Weights of a small model that answers yes/no questions on an image's attributes.
Model: 64-pixel images, encoder arch densenet, encoder norm groupnorm, encoder activation relu, encoder depths [8, 8, 8], fusion encoder width 128, fusion encoder layers 6, fusion encoder norm layernorm, fusion encoder activation squared_relu, fusion encoder moe expert_choice, fusion encoder num experts 8.
Rows from block 10 of the image encoder of a small model that answers yes/no questions on an image's attributes, named by matrix and row number. Rows with one number belong to one channel. Each number is 128 + 24 x the weight over its row's rms, rounded and kept within 0 to 255. All counts start at 0.
After each channel's rows are labels from the 100 images, of 14976, where the channel reaches its highest value: "place" is the part of the image that holds the peak; "top examples" is what is common among them. Only what is clearly more common there than usual is listed. The data: rendered solids tumbling over patterned floors. In brackets: how many of the 100.
# conv1: bottleneck pointwise conv (encoder.blocks.11.conv1.weight, 96x192x1x1), inputs 0-191
# conv2: growth 3x3 conv (encoder.blocks.11.conv2.weight, 24x96x3x3, transposed, each kernel summed), outputs 0-23

conv1.44 [118 146 112 110 178 124  95 153 108 147 149 102 104 174 122 107 154 128  96 112 167 141  96  97 109  87 126 135 136  87 142 119  85 114 142 159 138 136 137 113 141 164 107 157 169 140 125  86 139 150 112 145  98  65 138 118  93 127 128 106 147 106 123 106 121 160 138  98 163  98 110 133  90 146  82 141 139 122 121  93 144  98 107  91  86 133  64 164 136 121 143  98  88 134 101 103 155 125 114 122 121 112 105  99  86 110  91 120  78 125 117 113 140 138  94 152 137 108  87 103 123  88 132 109 104 137 127 130 111  89 180 122 115 112 142 133  87 120 110 106 111 105  91 141 107 140 121 126  86 123 161 151 122 145 137 171 147 145 154 120 149 138  85 116  97 123  85 117 128 115 146 127 129 135 130 138 148 105 150 152 141  88 117 152 113 125 129 108 134 109  96 124]
conv2.44 [121 109 150 139 119 125 100 126 102 139  82 103 142 115 109 130 100 100 100 125 119 125  58 146]
place: top centre (49)
top examples: count: one (75); brown object (52); its colour: brown (43)

conv1.41 [125 124 132 134 111 112 118 135  95  81 134 100 136 106 124  99 130 110 108 143 138 111 109 100 119 124 137 152 127 116 121  93 125  67 127 144 134 110 103 104 136 136 140 100 116 140 119  91 138 126 129 140  92  98 133 115 130  99 119  72 113 101 104  75  90 151 151 105 125 128  81  98 109  96 104 122  82 109 103 105 138  92 120 124 153 135 117 127 109 106 107 100 123 117  88 129 134 158  92  78 110 120 123 151  72 137 103 110 131 133 136  94 157 130  86 112 128 124  85  84 132 129 116  63  96 105 107 103 102  83  48  93 113 113 118 120 131 129 105 143 106 121  76 129 119 132  98 105 100 126 105 135  87 107 112 112 101 120  88 121 156 113 104 117  91 131  98 154 148 151 124  97 149 121 124 123 141 117 105 106 118  77 112 139 137 141 117 132  99 114  96 105]
conv2.41 [ 73 123 112 152 108 108  76 132 145 148 120 117 134 157 105 111 152 126 156 100 159 142 131 106]
place: top centre (37)
top examples: count: one (68); its colour: white (27)

conv1.89 [170  86  90 104 100 115 113 181 104 125 123 164 110  94 104 127 133  94 144 130 119 115 116 104 109 160 110 143 132 121  87 128  92 131 104 143 119 146 143 163 116 122 127 154 131 132 149 130 132 108 118 121 160 153  85 107 123 141 132 151  92 154 136 124 132 138 124 117  98 156 148 115 157 147 112 135 165 117 129 158 118 133 129  98 152 100 163  99 100 106 134 132 162 114 133 130 147 151 147 153 180  97 150 138 111 161 138 158 104  69 126 101 135  99 140 127 115 118  81 132 118  78 138 142 118 122 114 118 124 212 146 117 175 102 111 118 185 127 111 116 174 108 105 164 137 151  95  80 160 116 123 149 107 150 136 116  98 121 124 113 104 130 159 129 137  68 165 107 160 131 130 157 148 108 126 182 121 128  97 155 157 126  98 144 118 158 134 126 112 124 127 136]
conv2.89 [165 154 134 108 119 119 157  76  94 122 127 126 122 103 115 135 123 108 134  88 140 144  72 121]
place: top centre (36)
top examples: green object (100); its colour: green (67); count: one (56); light from behind the camera (54)

conv1.17 [149 139  93 142 125 134 129 135 168 128 118 133 108 152 105 108  93 125 135  96 115 140 153 125 149 167 121 138 140  96  98 113 161 120 145 128 123 105 129  95 132 127 144 111 128  62 190 192 115 137 133 151 118 127 121 122 128 134 124 171 121 119 101 142 162 100 143 140 115  92 126 158  88 129 147 116 128 152 143 151 181 171 118 110 160  94 150 136 152 129 104 174 138 119 106 142 110 106 105 134 125 136 146 107 103 148 124 134 179 114 122 111 136 118 132 131 147 116 156 149 130 156 137  95 157 174  90 119 147 131 105 148 149 122 120 139 117 128 126 113 136 116 118 115 133 185 125 108 109 100 111 125 125 122 124 162 106 121 135 178 149 113 134 148 119 141 115 121  95 115 120  62 158 145 127 108 146  92  74 121 108  83 197 128 152  93  78 142 111 125  72  85]
conv2.17 [ 90 116 114 116 113 108 181 193 158 136 130 106 123  97 124 149 159 113 130 135 124 140 134 129]
place: centre (33)
top examples: count: one (66); white object (53); its colour: white (38)

conv1.71 [145 106 139 159 130 142  82 117 127 137 132 105  59 119 168 116 125 118 129 112 109 130 153  75 126 123 158 118 120 198 155 149 146 149 115 159 133 133  54 124 138 117  97 142 103 148 123 187 140 110  78 137 123 136  90 133 126 123 154 146 128 121 106 113 110 102  65 128 107 169 138 132  98 130 163  74 104 120 121 102 125 139 132  99 147  85 126 142 129 111 132 166 122 124 126 132 115 114 156 129 125  84 128 145 111 119 139 100 153 105 118 106 134  91 110 113 128 102 113 156 173 124 127 102 112 140 125 111 113 103 114 155 171 119 148 155 111 106 171 132 120 106 154 136  90 121 151 116 160 169 158 149 122 171 103 161 121 140 124 166 114 165 147 150 127 145 122  92 143 162 115 126 126 141 158 131 120 110 126 163 136 176 145 118 181 118 164 127 118 124 138 112]
conv2.71 [159 101 120  91 150 173 137 122 140 141 144  98  85 155 124 151 160 119 120 118 133 158 123  92]
place: centre (57)
top examples: count: one (85); its colour: grey (25)

conv1.39 [102 131 146  80 113  97 106 120 115 125 107 120 142 127 119  94 129 122  89 115 114 109 131 112 131 141  97 136 126  98  96 154 111 117 130 134 128  91 117 102 115 115 123 140  81  91 134 120 167 169 121 112  70 110 138 106 128 109 138 111 150 142 179 140 157 156 154 123 155 113 121 131 106 148 124 149 127  73 111 121 120 110 121 105 160  97  99 151 128 140 163 159 129 104 157 107 119 152  99 104 112 114 155 108 126 128 104 129 122 181 143  90 151 144 166 127 151 123 147 139 213 161 111 125 124 121 160 137 131 135 153 158 158 142 188 112 156 171 142 130 119 128 160 121 119 150  89 102 111 133 112 167 121 144 109 115 134 136 149 147 165 157 164 112  91 110 111 175 138  94 159  93 136 123 107 172 140 171 108 156 120 110 101 129  89 116 128 134 154 108 109  87]
conv2.39 [111 104 105 128 105 122 111 124  41 122 113 150 119 107 140 111 140 107 143 103 115 106 114 121]
place: centre (35)
top examples: count: one (81); its colour: black (33)

conv1.12 [ 80 113 130 136 147  94  77 138  95 123 105 105 117 137 127 175 116 111 138 152 118 123  96 100 103  90 136  97 103 111 166  76  79  81 100 160 135 153  82 133  88 151 133 100 123 112 110 110 167 104 137  90  75 119 156 113 126 141 138  94 113 112 121 134 134 135 108 126 136 130 118 144  81 115  96 157 169 123 133 146 100 117 123 132  93 125 110 110 117 118 124 132 105 144 133 157 123 110 166 121 146 132 107 137 114 123 114 146 110 166 129 131 154 109 137 142 168 147 114  77 153 154 124  85 117 127 128 146 156 153 154 132 133 170 135 146 126 177 108 122 144 110 120 128 121 108 134 132 154  97 106 106 123 114 112 111 124  80 106 180 133 123 195 156 136 137 119 112 112 153 103 101 114 136 155 106 162 101  95 116 103 107 175 148 115 134  88 111 147 152 134  90]
conv2.12 [135 157 116 110 135 108 102 138 143 184 127  93 138 137 156 152 102 164 113  87 115 138 153 146]
place: centre (36)
top examples: green object (54); its colour: green (37)

conv1.3 [124 120 116 133 100 126 112 116 134 147 141 123 108 123 101 121 203 122 129 112 170 148 145 120 125 160 136 139 175 129 135 133 134 138 179 134 129 106 152 153 133 194 105 120 175 172 139 113 159 159 113 117 110 127 128 120 110 137 191 129 113 122 129 118 115 167 118 100 119 110 126 142  86 111 138 155 167 108  79 135 124 103 121  92 167 112 118 117 118 127 115  94 122 125 153 142 107 151 146 109  99 151 184 117 137 147 102  90 164 144  89 120 166 182 138 143 138 117 145 111 128 113 123 126 112 144 220 124 179 134  94 130 151 154 151 110 186  99 155 145 139 127 107 134 145 150 155 117 155 130 137  95 145 115 137 116 109 142 122 133 114 144 133 145 179 142 123 152 104 149 127 137 139 123 157 139 153 118 165 119 147 107 146 142 187 121 147 136 118 134 129 149]
conv2.3 [115 117 128  96 127 133 112 105  53 117 119  88 140 119 108 134  95 134  95 132 109 159 121 135]
place: centre (47)
top examples: count: one (84); light from behind the camera (58)

conv1.95 [142 149 105 132 165 113 126 112 127 147 151 136 144 144 160 117 144 125 113 117 100 108 150 170 136 158 142 132 165  99 113 108 111 112 136 147 197 124 140 145 152 137 161 119 150  71 113 127 153 128 171 138  89 146 144 108 116 145 101 117 136 117 150  93 125 164 120 110 185 126 204 145  91 155 149 160 136 107  90 123 128 117 165 107 109  90 130 180 122 178 153 107  92 134  82 128 154 118 120 133 142 126 112 154 127 182 112 140  77 145 161 103  86 146 116 149 108 130 119 122  94 134 167  94 156 135 112 168 141 139 147 158 112 178 104 163 126 140 143 153 139 134 137 172 128  86 131 129 101 106 150 159  76 116 145 108 152 110 134 123 121 138 102 112 106 122 133  85 145 118 109 124 115 110 155 129 139 114 110 126 148 106 116 120 115 118 106 149 122 131 120 122]
conv2.95 [122 117 127 107  94 118 185  93  65 115 137 115 155 132  89 131 131 127 120 135 135 102 125 134]
place: top centre (36)
top examples: blue object (95); its colour: blue (53); count: one (52)

conv1.2 [177 115  92 128 165 183 117 117 161 154 146 144 145 137 136 122 169 116 122 118 109 106 173 144 117 122 126 125 158 150 140 138 183 179 177  85 131  97 170 174 117 155 101 127 130 165 119 144 121 106 151 130 130 140 127 102 103 124 173 126 125 137 137  98  85 171  94 135 105 140 107 128 104 127 127 144 101 120 126 120 135 118 154 136 112  91 108 129 152 129 116 125 111 157 164 137 135 171 142 116 113 140 175 143 164 130 134 151 157 133 100 111 162 183 158 108  97  95 144 125 107  96 112 167 123 132 182 138 130 141 172 124 136 139 143 132 155 125 115 173 152 116 105 104 169 136 110 141 138 148 151  94 105 154 118 140 114 138 174 115 110 136 135 150 144 152 183 125 124 126 121 135 126 149 139 137 144 127 149 140 145 153 144 123 143  81 130 160 140 189 159 154]
conv2.2 [103 107 142 112 140 136 106 116  98 124  99  70 143  86 100 142 112 136  98 142  86 121 113 137]
place: centre (50)
top examples: count: one (84); light from behind the camera (55)

conv1.92 [113  94 123 137 152 155 110 130 100 121 134 145 129 151 146 159 157 123 111 112 128 146 150  99 107 110 123 116 138  85 170 133 110 122 104 164 159 136  88 105  99 131 121 128 161 114  95  67 178 119 134 150 115 104 144 116 116 116 200 149 119 163 169 144 122 121 118 105  97 166 132 119 109 113 130 140 145  95 127 102 113 128 145 128 110 165 118 192 161 110 147 131 110 155 141 154 126 165 105 129 127 138 162 158 155 160 103 114  78 168 140 156 170 122 149 123 132 131 129 155 134 140 116 160 125 139 140 171 141 156 119 161 196 129 205  84 135 134 146 121 156 123 156 159 124 104  98 140 131 110  98 120 169 130 126 130 121 119 140 117 108 125 109 128 111 124 111  97 105 136  97 105  89 118 109 106 109 101 100 113 106 142 114 113  85 123 135  93 125 114 117 102]
conv2.92 [122 119 131 123 113 123 103 105  36 140 118 156 119 121 147 101 131 104 123 111 116 121 109 118]
place: centre (35)
top examples: count: one (90); black object (40); its colour: black (38)

conv1.35 [122 108 115 158 168 105 110 149 108 181 111 179 132 143 118 126 162  96 103 144 106 144 106 118 128 134 164 131 138  94 141 135 125 142 150 152 115 127 113 101 138 119 151 100 168 129 176 125 124 145 134 108  96 135 101  89 138 148  85 154 126 100 115 103 111 154 108 156 119 137 169 130  90 140 149 138 128 115 106 128  94 116 142 106 103 111 134 173 121  77 132 117 115 121 109 101 146 105 123 117 125 114 147 134  84 178 124  89 115  96 103 147 107 149  90 104 104 107 154 105 102  97 134  92 166 139 159 192  77 129 119  78 129 116 123 152 130 140 144 146  75 101  90 183 119 100 107 112  95 137 139 163 101 114 127 141 123 142 145 123 118 117 100 143 100 128 107 102 138 109 125  99 116 141 142  92 145  93 101 127 117 109 124  92  96 102  94 106 139 127  85 123]
conv2.35 [108 117 120  80  91 106 158 114  71 119 151 122 155 123  94 115 151 131 101 134 130 108 142 121]
place: top centre (39)
top examples: count: one (68); purple object (66); its colour: purple (49)

conv1.82 [104 144 116 129 127 133 123 165 104 126 132 141 104 114 128  90 118 113 134 148 119 108 117 133 126 167  87 114 109  87 110 136  96 112 127 118 174 133  95  96 145 133 140 129 102  93 109 129 102 110 156 128 113  82 119  77 113 160 134 122 141 137  95 113 102 161 121  93 100  97 111  95 123 120 157 177 125  88 129 143  90 110 123 147 169 166 120 130 132 104 132 100  83 119 171 121 170 112 122 147 148 147 179 161 139 116 138 148 144 125 123 123 176 131 166 147 139 132  96 163 181 157 139 146 125 146 127  93 151 191 133 194 150 129 137 165 173 147 127 125 135 124 172 110 102 123 124 100 130 103 109 134 145  93 145 116 142  57 138 142 109 110 148 101 145 149 104 134 120 104 107 123  99 104 120 101 113 120 132 104 148 134 150 124 154 135 129 104 125 123  82 152]
conv2.82 [116 127 120 142 106 129 143 123  33 111 131 113 123 110 113 154 117 142 127 109 107 143 110 113]
place: centre (39)
top examples: count: one (58); black object (47); its colour: black (39)

conv1.47 [143 114 108  88 107 129  92 149 131  78 134  95 107 104 110 158 120 145 138 120 154  77 121 104 126 105 113 117 129 118 118 105 118  81 134 122 131 155 125  89 103 142 114  85 118 124 123 114 131 149 111 105 109 125 144 152  96 153 126 123 122 104 126  88 113 106 147 112 122 107 112 142 119 137 101 137 142 122 110 111 140 149 145 123 120 118 142 111  80 139 161 165 103 154 108 150 130 150 134 110 148 125 129 120 121 109  80 121 157 111 115  98 137 134 101 159 142 128 136 105 152 111  98  76 139 103 119  98 135 112 133 128 115 110 123  91 124 154 146  98 132 139 118 122 131  95 136 107 116 227 111 136 103 128 141 114 134 184  99 147 156 111 156  65 104 126  92 176 146 137 179 142 186 118 116 182 198 142 135 160 142 113 130 127 127 134 135 177 122 163 136 146]
conv2.47 [112 126 121 150 105 121 125 151 188 135 143 103 120 131 105 117 158 130 133  81 123 169 162 103]
place: top centre (41)
top examples: red object (100); its colour: red (66); count: one (55)

conv1.9 [173 128 132 138 136  99 159 111 136 139  84 118 136 144 134 158 194 152 148 132 135 148 154 147  86 118  89 153 146 116 143 144 163 118 165 144 116 110 149 128 101 147 106 161 158 187 129 127 159 139 129 173 181 140 135 123 106 144 172 125 114 169 169  79 126 127 120 141 158 169 115 106 140 104 142 124 131 126 161 120 111 132 125 127 126 143 157 128 102 137 155 127 161 130 144 111  88 132 143 144 139 130 148 140 136  99 170 107 126 131 108 131 153 155 131  95 144 156 138 134 138 119 130 147 120 123 218 126  91 121 125 132 160 124 140 120 145 129 107 126 140 109 129 116 133 154 141 153 177 122 166 148 145 182 110 128 110 180 114 127 109 135 135 133 138 141 166 133 139 142 122 145 127 173 148 151 144 181 153 129 150 176 131 167 169 134 147 131 131 161 164 168]
conv2.9 [138 122 124 108 136 176  59 109  96 122 127  97 127 113 114 145 101 140 120 126  93 105 107 132]
place: centre (51)
top examples: count: one (83); light from behind the camera (54)

conv1.1 [150 113 134 131 110 155 148 132 164 167 132 141 148 148 145 152 150 132 130 128 131 108 105 127 116 147 136 154 146 133 103 120 172 114 174 107 153 129 153 156 122 110 117 109 130  79 125 152 124 134 117 171 168 100 128 143 153 112 147 131 152 166 129 118 164  93  92 168 121 117 114  99 168 110 150 101 133 137 120 157 137 162 127 128 123  97 237 105 146 118 129 157 140 110 157 130 131 100 137 132 131 121 144 159 165 112 130 134 138 144 136 144 140 128 205 125 125 108  95 131 145 111 113 169 117 129 135 105 147 191 149 138 168 100 157 144 153 104 106 155 179 104 123 110 116 131 113 127 172 119 110 166 116 139 110 125 117 124 140 137 130 146 136 136 136 138 137 133 100 132 113 141 159 154 166 167 124 145  95 111 105 153 160 151 151 147 175 162 117 152 161 165]
conv2.1 [ 95 118 130 116 119 140 138 116  56 117 133  77 135 123 132 166 119 155 119 131  89 140 126 123]
place: centre (43)
top examples: count: one (92)

conv1.73 [138 120 143 164  81 110 121 171 109  89  96 147 113 154 135 116 121 107  84 167  97 133 112 128 121 146 119 143 142  76  99 108  80 126 161 189 142 119 117 137 130 160 134 120 149 155 137 111 153 125 122 101 120  95 114 129 110 185 131 115 111  89 159 168  83 127  95 154 112 101 120 126 127 133 137 159 123 127 161 168 103 114 159 118 145 116 129 127 119 105 148 108  98 145 142 159 110 149 120 143 164  92 113 137 124 203 126 133 135 123 148 117 143 133 102 120 145 122  84 179  95 128 133 146  96 150 124 164 127 129 142 175 144 121 160 144 103 172 150  90 124 105 116 143 137 174 114  98 150 141  57 148 140 120 141 129 112 138 167 113  93 131 103 103 125 122 106 132 151 130 161  92 157 122 116  88 136 131 125 108 139 144 108 129 110 143 157 111 151 102 118 134]
conv2.73 [117 126 123 106 110  99 129  71  70 129 145 170 121 109 138 121 120  97 115 104 121 133 100 137]
place: top centre (44)
top examples: green object (98); its colour: green (55); count: one (52)

conv1.74 [107 103 107 127 118 121  89 138 108 155 117 106  77 167 170  98 117 146 116 120 122 117  90  94 119  87  97 121 125  71 180 120 107 110 118 157 128 156  67 131 113 134 121 120 122 121 102 102 137  89  97 121  94 133 131 116  99 151 194 115 128 151 142 155 108 106 100  98 139 135  96 134  96 109 121 151 105 111 145 126 143  94 131 133 121 121 115 105 116 143 127  90 100 136 132 143 107 149 115 144 133 129 117 120 129 109  90 133 132 123 130 103 185  79 135 133 136 157 111 117 141 156 116 152 134  98 125 103 131 149 149 148 175 151 142 171 172 150 140  99 144 111 162 111 131 121 120 108  71 143 164 133 143  87 134 103 139 119 132  97 107 124 135 134 115 140  99 117 128  97  76  59 100 118 139  89 135 144 155 105 104 126 149 123 133 142  96 100  80 118 108 119]
conv2.74 [136 126 122 137 124 154  80 130  50 144 116 125 103  90 137 123 111 124 119 103 111 122 106 121]
place: centre (40)
top examples: count: one (76)

conv1.81 [101 128 136 139 112 116 110 189 117 118 170 173 121 114 130 127  97 114 133 139 135  80 158 171 109 131 138 158 103 116 154 177 140 110  92 122 153 136 127  88 101 116 107  96 120  77 150 119 124  91  90  87 159 118 168 162 147 169 150 140 100 155 125 134 156 131 136 126  93 143  96 132 148 134 133 177 119 157 100 144  87 135 169 134 149 175 154 137 158 104 150 102 107 146 165 116 150 135  97 153 145 113 164 158 157 135 171 136 106 156 189 160 152 126 163 121 126 141 135 110 148 151 135 153 142 133 158 148 140 179 145 162 118 145 169 148 182 113 119 134 167 148 176 107 133 164 130 126 121 117 166 138 151 124 126 139 137 148 123 109 133 119 101 142 131 117 129 118 135 151 113 123 120 115 109 132 113 114  96 106  94 118  96 118 128 115 105 114 116 102 124 114]
conv2.81 [125 129 124 148 117 115 135 108  31 132 105 140 115 117 161 111 115 116 136 117 123 117 121 118]
place: top centre (37)
top examples: green object (60); light from behind the camera (58); count: one (55); its colour: green (31)

conv1.14 [153 101 125 152  90 152 136 163 117  96 119 133 142 121 181 158 112 128 141 118 118 118 129 137 122 149 122 135 154 113 105 140 179 101 137 154 132 151 135 116 143 156 147 101 133 124 108 182  96 134 136 173 154 159 149 166  80 124  84 127 136 135 125 116 115  98 123 145 117 127 137 141 150  90 205 172 143 141 114 122 117 144 143 142 125 161 139 153 139 132  89 175 138 154  79 159 118  89 119 122 127 110 160 139 125 135 149 124 162  94 160 142  85 143 115 111 140 137 123 169 144 145 156 143 126 169  94 108 120 158 129 177 151 138 114 175 133 159 166 157 137 152 189 132 135 106 124 106 104 116 119 113 122 169 138 103 146 111 117 152  90 113 127  92 139 131  74 123 111 126 108  91 131 103 111 133 144 113 121 116 111 122 137  92 111 111 128 115 120  78 107  97]
conv2.14 [125 128 119 183 134 105 192 135 101 102 139 113 100 147 154 116 151 101 138 107 120 124 138 111]
place: top centre (29)
top examples: blue object (87); its colour: blue (58); count: one (55)

conv1.0 [193 116 142 142 132 159 157 122 146 114 118 151 131 115 144 134 172 163 127 149 133 141  94 106 175 176 123 120 146 144 145 127 158 123 144 151 129 131 145 124 173 124  93 160 106 114 122 156  86 154 156 147 168 180 132 118 160 131 143 150 145 126 130 105 166 148 145 146 112 138 156 109 139 145 161 125 163 144 136 155 181 119 130 125 175 133 127 123 123 140 113 163 153 124 182 132 128 166 154 136 151 141 154 167 129 134 119  94 171 122 115 146 136 143 187 119 146 146 125 132 132 118 143 154  78 117 121 118 110 184 139 121 181 153 142 153 170 128 152 145 116 113 163 103 105  94  97 142 152 108 177 176 121 133 127 117 135 115 117 155 137 120 129  76 153 150 154 144 159 139 103 123 126 105 138 138 128 166 154 140 125 149 109 147 100 141 163 155 161 126 138 145]
conv2.0 [124 126 110 145 145 137 128 145 106 130 118  62 161 103 101 176 107 153 140 142  97 111 138 115]
place: centre (32)
top examples: count: one (74); light from behind the camera (62)

conv1.77 [126 120 109 137 137 108 128 104 135 116 137 135 120 110 128 106 160 102 107 128 130 127 102 111 122 131 106 133 148  77 159 120 131  79 137 132 104 125 142 101 108 124 143 135 122 113  99 113 142 129 140  90 111 119 119 126 124 113 177 134 139 183 122  88 121 125 126 120 122 116 113 140 112 111 144 119 113  96 106 117  93 105 116 126 129 144 137 115  81 115 109 129 114 161 197 126 128 135  97  84 124 149 148  96 136 112 105 103 163 149 125 134 190 142 168 142 160 166 126 109 157 146  76 152 105 110 190 131 164 161  85 177 200 153 168 167 207 131 118 137 157 113 174 101 110 145 143 105 140 109 144 111 142 148 113 111 106 120 102 144 110 112 167 115 109 167 143 132 145  96 130 111 133 123 151 116 130 122 141 129 160 114 153 110 163 135 116 112 113 161 100 109]
conv2.77 [121 127 129 122 131 116  96 119  40 131 111 131  97 106 143 126 144 127 123 111  95 110 122  99]
place: centre (47)
top examples: count: one (97)

conv1.13 [147 126 126 132 143 131 105 160 138  86 122 120 117 129 125 165 183 143 111 149 137 137  99 130 113 130 110 145 167 139 106 108 146 111 154 116 149 109 150 154 114 171 132 156 129 161 115 131 171 145 114 151 120 122 113 129 110 107 146 146 128 149 162 107 133 176 118 140 134 116 123 115 132 124 137  97 133 105 145 102 141 165 120 121  87 151 144 105 143 130 120 140 113 154 161 117 121 139 106  96 104 154 176 130 120 182 108 108 112  94 195 159 143 125 139 116 111 138 120 148  84 169 121 140 130 118 177 159 135 165  99 173 166 120 134  92 138  99 168 158 122 147 121 120 153 136  95 139 113 126  94 167 114 150 118 116 114 123 171 107 113 129  99 143  85  74 188  91 118 126 119  82 128 150 105  89 112 111 119 132 104 118 120 129  67 114  88 109 136 138  90  96]
conv2.13 [119 101 133 135 114 117 121 115  37 118 119 145 121 101 130 103 126 104 143 116 103 117 108 117]
place: centre (52)
top examples: count: one (88); black object (42); its colour: black (34)

conv1.11 [187 100 127 152 126 157 128  99 163 179 119 157 131 147 142 190 160 131 135 129 129 142 145 175 110 130 123 159 133 120 128 186 178 124 142 150  83  87 155 108 116 151 102 132 110 138 141 100 126 136 133 134 162 127 123 106 144 128 165 152 142 169 139 130 117 131  93 143  86 123 128 148 131 122 119  95 117 155 127 149 104 138 146 160  71  87 198 116 149 125 108 125 122 135 145 133 137 129 119 135 157 100 179 148 168 134 145 120 120 132 140 119 140 137 164 118 141 148 135 130  99 128 134 167 116 141 203  93 138 138 132 152 159  99 136 109 155 117 118 117 143 112 143 109 173 173 124 142 150 118 132 138 147 181 116 136  97 152 121 119 128 125 129 149 112 143 193 125 121 130 127 138 120 141 148 137  98 163 134 100 121 160 118 155 146 151 135 136 138 169 173 143]
conv2.11 [135  96 117 116 121 154  86 139  79 116 120  85  86 112 137 143 107 139 124 135  79 126 123 125]
place: centre (56)
top examples: count: one (91)

conv1.28 [124 118 106 143 169 141 140  92 163 135  97 159 123 152 125 156 167  99 104 134 104 174 122 114 132 155 168 126 132 102 137 125 141 128 117 126 125 112 107 167 157 107 134 176 141 107 138 149 149 140 143 112 101 123 122 101  87  86 108 110 147 116 108 125 106 127 111 145 106 166 138 111 108 134 123  93 130 124 121 144 104  90 141 143 204 134 138 156 122 106 137  87 123 136 165 107 118 164 146 118 131 149 100 105  69 155  97 118 137 137 114 156 138  88 131  91 125 116 124 144 160 143 137  84  90 146 150 140  97 139 124  97 133 120 137 109 127 101 115 146  94  81 125 187 103 107 129  98 122 110 105 153 143 143  80 114 115 113 123 133  91 136  91 157  72  82 104 112 107 126 122  78 162 135 127 101  96 108 117 144 135 123  95  88 119  97  96 105 137 110 129 110]
conv2.28 [125 134 110  92 119 112 116 160  39 121 116 135 128 115 112 121 161 128 118 131 126 133 143 107]
place: top centre (40)
top examples: count: one (77); purple object (56); its colour: purple (46)

conv1.36 [125 135 140 103  87 100 132 111 133 118 120  98 154 130 119 102 135 140 102 127 123 142 119 112 150 130  85 107 146 111 111 107 140 141 143 145 134  89  84 126 152 127 147  85 138 127 126 115 155 130 163 134 144 127 120 100 138 109 128  95 120 128 135 133 151 112 115 138 146 128 136 129 144 120 157 115 123 100  83 119 133 115 122 131 122 111 137 100  87 155 158 154 113  93 140 128 104 145 145 151 155 133  75 109 130 108 134 132 149 128 157  70 132 135 156 111 156  98  72 101 164 142 125 109  92 110 172 113 134 129 119 128 156 121 183 125 182 153 110  72 128 136 110  94 129 125  68  96 106  81 122 174 117 103 108 125 141 128 142 150 179 125 193 124 135 165 126 142 121 105 100 136 160 146  71 184 132 100 104 147 117 119 161 149  93 107 140 153 121  98 102  81]
conv2.36 [ 96 117 120 134 127 123 104  98  93 133  97 121 110 115 106 114 119 129 176  96  98  75 108 115]
place: centre (43)
top examples: count: one (89); its colour: orange (26)

conv1.62 [162 141 145 141 150 158 156 157 127 126 134 165 137 133 152 149 145 124 115 117 134 182 152 157 144 128 136 151 144 161 116 104 143 113 153 158 142 137 145 133 141 115 133 128 152 129 158 145 135 142 136 144 122 121 138 137 130 120 144 137 156 182 130 150 130 133  88 157 131 171 133 161 163 169 191 128 133 163 139 137 145 151 127 132 139 121 130 155 144 143 143 149 157 119 131 139 132 140 129 141 146 145 142 156 156 142 151 137 149 168 137 139 132 131 113 137 119 108 128 141 103 143 179 132 129 108 125 157 124 160 151 154 158 129 133 125 165 138 153 166 127 130 165 103 146 118  96 138 156 120 111 148  69 119 104  70 111 106 118 126  95 115 119  88  68  95 124  58 139 156 111 102 125 120  90 107  88 126 106 121  92 180  97  98  57  99 112  79 112 115  77 124]
conv2.62 [120 119 119 139 117 121 135 141  37 116 106 139 108 112 120  98 136 103 137 130 125 100 101 120]
place: top centre (38)
top examples: count: one (74); purple object (42); its colour: purple (34)